Rows from block 3 of a small segmentation model, named by matrix and row number. Rows with one number belong to one channel. Each number is 128 + 32 x the weight over its row's rms, rounded and kept within 0 to 255. All counts start at 0. After the name is the row's rms in percent of the matrix's.
After each channel's rows are labels from the 100 images, of 14848, where the channel reaches its highest value: "top examples" is what is common among them. Only what is clearly more common there than usual is listed. The data: drawings of small networks of dots and links.
# convs0: first 3x3 conv (model.mid.1.convs.0.weight, 288x288x3x3, each kernel summed), inputs 144-287
# convs1: second 3x3 conv (model.mid.1.convs.1.weight, 288x288x3x3, transposed, each kernel summed), outputs 144-287

convs0.70 083 [200 123 126 102 135  92  64 159 153  72 132 100 158 170  88  99 171  85 119  81 115  88  69  82 137  56 110 115 123 156 103 177  44 116 134 122  94 136 168 111 147 108 134 151  83 134 130 106 106 152 126 128 188 109 122 143 140 145 105  86  76 186  71 130  68 141 236 217 141 101 110  88 138 106 121 202 126 102 169 106 116 156 122 148 135  93 140 142 123 118 114 114 174 150 125 137 125 140 120 139  75  86  87 131 135 135 117 134 134  75  83 142 115  77 142 154  86  69 130 101 131  90 155 107 105 133 189 139 100 180 119 138  95 132 155 153  79 122 109 115 127 125  85 135]
convs1.70 112 [164 135 176 141  79 126 137  72 167 159 145  89 121 100 192 155 108 167 103 137 150  92 112 188 141 137 153 199 111 104 195 147 115 136 135 216 119 148  97  95 121 132 123 137 146 125 121 149 122 104 171 109  86 191 142 122  80  71 123 175 141 141 131 122 130  87  47 146 149 132 100 163 105 108 131 211 155 176 144 158 184  86  88 126 118  83 143 114 154 129 132 116 125  89  74 115 196 104  43  73 178 119 175 105 128 131 157 104  97 130 165 119 148 132 109 106 152 134  99 111 107 161 102 131 151 158 148 117 153 114  33  95  83 136 164 122  97 145  97 141 124  80 143 132]
top examples: laid out on a circle

convs0.31 086 [141 100 103 113 120  20 139 141 137 142 122  79 117 135  88 137 109  89 167  17 105 141 128 206 141 110 134  97 141 113 121 155  93 130 106 170 120  25 138 123 153 159 169 139 142 140 135 136 140  73 146 126 124 160 120 135 110  87 144 115 122 155 143 117  83 140 138 146 120 131 147 141 129  87 108 154 168 127 167 102 130 159 151 119 142 106 107 105 104  97 125 107 103 139 131 116 133  98 101 138 150  30 111 102 119 135 142 142 121 126  67 108 153 142 104 146 128 133 121 133  98 104 166 156 141 132 151 159 141 134 109 127  43 110  45 104 137 136 128 136 146 160 154 131]
convs1.31 127 [108 135 135 109 213 155 143 136 111 134 185 133 128 115  77 113 180 140 204 106  92 116 167 104 108 123  62 120 169 156  34  87  83 100 112 102 187 173 155 141 149 141 110 127 122  87 134 134 186 171 154 116 179  92 116 147  95 137 139 118 111 127 179 126 113 143 163 118 121  67 146 131 121 165 139  86 123 100 138  86 106 168 110 125 162 132 107 145 102 104 116 150 160 191 174 168 129 137 178 135 140 142 147 130 142 128 141 111 122 140  62 180 108 116 221 154 127 170 135 101 163 154 131 104 134 132 100 164 125 112 169 100 109 130 158 140 142 158 153 133  95 143 144 150]
top examples: laid out on a circle

convs0.4 076 [137  99  88 120 128 117  72 123 151  85 139  93 139 151 217 109 188  86 126  95 100 115 176 123 115 168 160  72 128 118 135 144 145 111 150 176  97 131 171 114 111 123  97 125  98 133  99  18 165  63 153  76 115  84  76 122 140 155 110 122 125 129 106 144 130 142 204 176 187 134 126 139 137 112 124 111 115 107 142 119 118 169 114 115 144 116 172 117 129 178 124 146 172 111 163 177 125 109 160 154 106  94  63 134 122 153 102  83  92 105 118 105 140 105 120 130 146 136 123 111 111 148 132 114 102  95  99 158 115 174 116 118   0 150 102 132 117 112 142 126 133 127 108 139]
convs1.4 114 [132 181 196 120 113 146 100  96 157 152 133 176 180  98  87 106 115 176 142  92 147 102 106 153 132 138 128 189  86 110 162  87 130 201 107 125 179 167  88 113 118 119 204  91 176 152 147 129 112  64 126 169 122 188 157 119 115 102 138 151 123 163 125 127 105 160  25 150 123 161 136 117 100  68 129 151 159 152 199 167 155  96  99 129 117  90 136 126 146 156 142 184 114 120  77 104 170  94 127 116 163 154 163 148 141 121 135 172 113 170 151 130 140 137 129  82 157 112 124 119 127 105  91 148 130 193 119  98 103 153  71 113 111 192 166  88 115 144 115 129 109  64 170 144]
top examples: laid out on a circle; loop

convs0.69 094 [131 144 124 138 125 141  99 148 157  34  59 148 195 123 121 113 127 116 141 127 168  95 140 112 127 119 121 131 124  72 157  72 115 149 153 124 168 147 108 118 183 128 149 132 103 148 151 125 182 115 105  35 147 129 109 104 150 101  74 114 133  79  93 151  92 160 106 147 115 140 129 110 137 127 141 190 207 115 150 114 101 105 108 125 194 136 228 149 124 126 142 143 135 147  94 134 202 165 131 128 141 152 108 126  87 113 165 147 157 141 128 124 124 128 155 127 173  47 150 116 151 147  32 142 108 169  66 153  87 142 105 136 149 150 123 154  88 194  69 121 155 141 154  87]
convs1.69 109 [131 173  91  93 117  91 103  93 165  95  84  63 197 131 134 120 136 118 107 112 108 169  95 161 138 226 110 129 126 164 102 175  59 111 137  84  93 135 126 119 121 104 132  86 141 159  81 101 166 181 144  29 134 116 144 138 132 111 110 133 125 191 179 125 133 110 105 199 118 146 149  95 131 102 117 102 167 114 156 134 119 131  96 132 101 122 111 147 136 136  81 131 108 148 130 101 180 147 184 242 168 124  41 135 185 129  96 149 155  99 160  99 118 119 144 146  50 122 127 114  86 107 145 122 130  83 142 116 160 126 170 117 136 129 105 122 148 135 104 139 136 165 148 129]
top examples: square dots; star

convs0.16 087 [ 91 187 192 144 114 129 114 134 133  45  97 169 172 134  87 163 134 128 133 137 150 195 110 103 138 111 128 116 111  95 162  94 130 133 140  50 151 138 113 124 157  88 119 121 121 132 144 116 114 142  98 137  95 121  81 108 124 113  59  99  56 127  95 155 118 140 128 151 118 124 117 101 111 129 145 154 182 100 137  87 118 156 127 119 149 130  92 182 132 162 140 152 119 148 135 146 192 163 113  92 116 145 142 161  80 125 202 158 113 207 121 118 135 128 142 128 103  35 144 136  85 123  85 154 128  96 155 119  99 177 100 104 146 149 133 152  79 154  11 115 141 128 171 126]
convs1.16 106 [120 130  69 104 113  84 130 119 125  95 113  95 174 109 185 151 148 112 168 176 108 221  92 110 137 206 101 123 140 141 110 109 130  93 112 115  88 160 126 104  95 100 167 111 110 171  75 149 168 141 147  87 125 124 177 138 161 141 136 110 138 223 176 133  76  85 132 217 115 183 133 125 189 151 123 104 198 136 102 132 156 137 114 138 103 124 152 133 125 109  84 164 138 140 162 144 173 160 164 184 182 124  86 159 113 132  80 141 152  45 192 100 124 148 145 122  55 136 144 117 165 117  77 197 117  78 166  96 130 124 149 146 123 185 120 104 148 108  98 138 210  63 193 110]
top examples: square dots; chain

convs0.26 103 [ 76 179 190 128 126 205 114  87 117  73 139 161 170 105  75 141  89 106 175 135 172  82 104 133 105 143 146 205 147  94 122 128  95 119 117  79 199  90 163 144  96 135 145 112 133 157 179 127 132 148 108 149  97 134  82 117 173 146  95 107 113  95 116 170 120 164 125 132 136  74 157 146 152 119 152  68 151 132 155  97 120 139 178 149  88 168  93 142 103 216 133 108 145 104 173 150 130 124  94 104 117 101 132 157 175 146 175 156 141 187  88 146 150 122 120 144 142  78 123 147 145 116 142  98  68 133 101 140 106 159 150 127 120 157 161 133  84 114  81 123 114 105  77 175]
convs1.26 099 [165 135  96 101 120  70 107 129 134 115 153 104 189 140 240 148 149 103 173 185 144 180 136 148 159 173 131 131  97 134 118 180 137  88 123 162 147 124 123 129 135  82 142 156 142 156  97 122 135 140  88 126 105  96 170 125 172 144 123 141 151 225 127 105 126 102 136 234 145 137  85 110 119 135 124  75 166 123 163 149 155 130 132 131 101  97 157 137  99 110  77 171 134 161  97  86 180 132 168 201 134  75 101 161 118 128 120  57 146  53 150 124 146 169 153 138 121 101 121  88 142 149 160 168  71  96 136 137 103 181 112 132 105 135 142 139 217  46 148 130 238  87 156 108]
top examples: laid out on a circle; square dots; nine dots; chain

convs0.253 075 [105 210  95 141 123 107 101 107 153 153 156 179  92  66 117 125 107 149 137  89 162  75  65 115 113 123 138 129 129  75 120 153  90 112 134 148  80 134 163 148 127 180 140 189 141 101 101  42  89 118 163  91 105  83 101 121 122 128  94 147  60 172  43 125 127 127  39 154  94 135 141 104 101 124 146 154 139  73  97 120 146 134 128 100 101  98 120 146 181  74 159 117 143 138 219 120 160 138 114 111 168 116 145 140 140 133 106 158 113 118 121 100 142 142 123 142  95 172 183 151  52 131 126 158 132  98 152 197 154 124  69 133 117 113 131 133 140  87 155 136 133 122 116 138]
convs1.253 090 [140 116 128 128 108 163 142 107  89 129 138  97 147 154  93 163 116 105 173 182 126 212 153 123  71 161 157 174 120 143 155 133 147  58 100 151 145 161  99  97 146  92  43  94 118 162  86 165 137 137  88 191 135 110 148 117 128 130 108 121 124 117 126  95 126 131 133 136 155  97 121 144 109 167 140 145  95 147 126 158 147 124  98 116 151 139 158 139  47  84 125  71 141 141  80  88 226 129 133 130 142 113 176 106 176 114 115 116 141 187 110 104 114  96 117 138 180 114 158 103 136 133 121 165 121 136 132 143 127 143 142  91 140 198  81 122 124 144 152 133 139 156 177 131]
top examples: laid out on a circle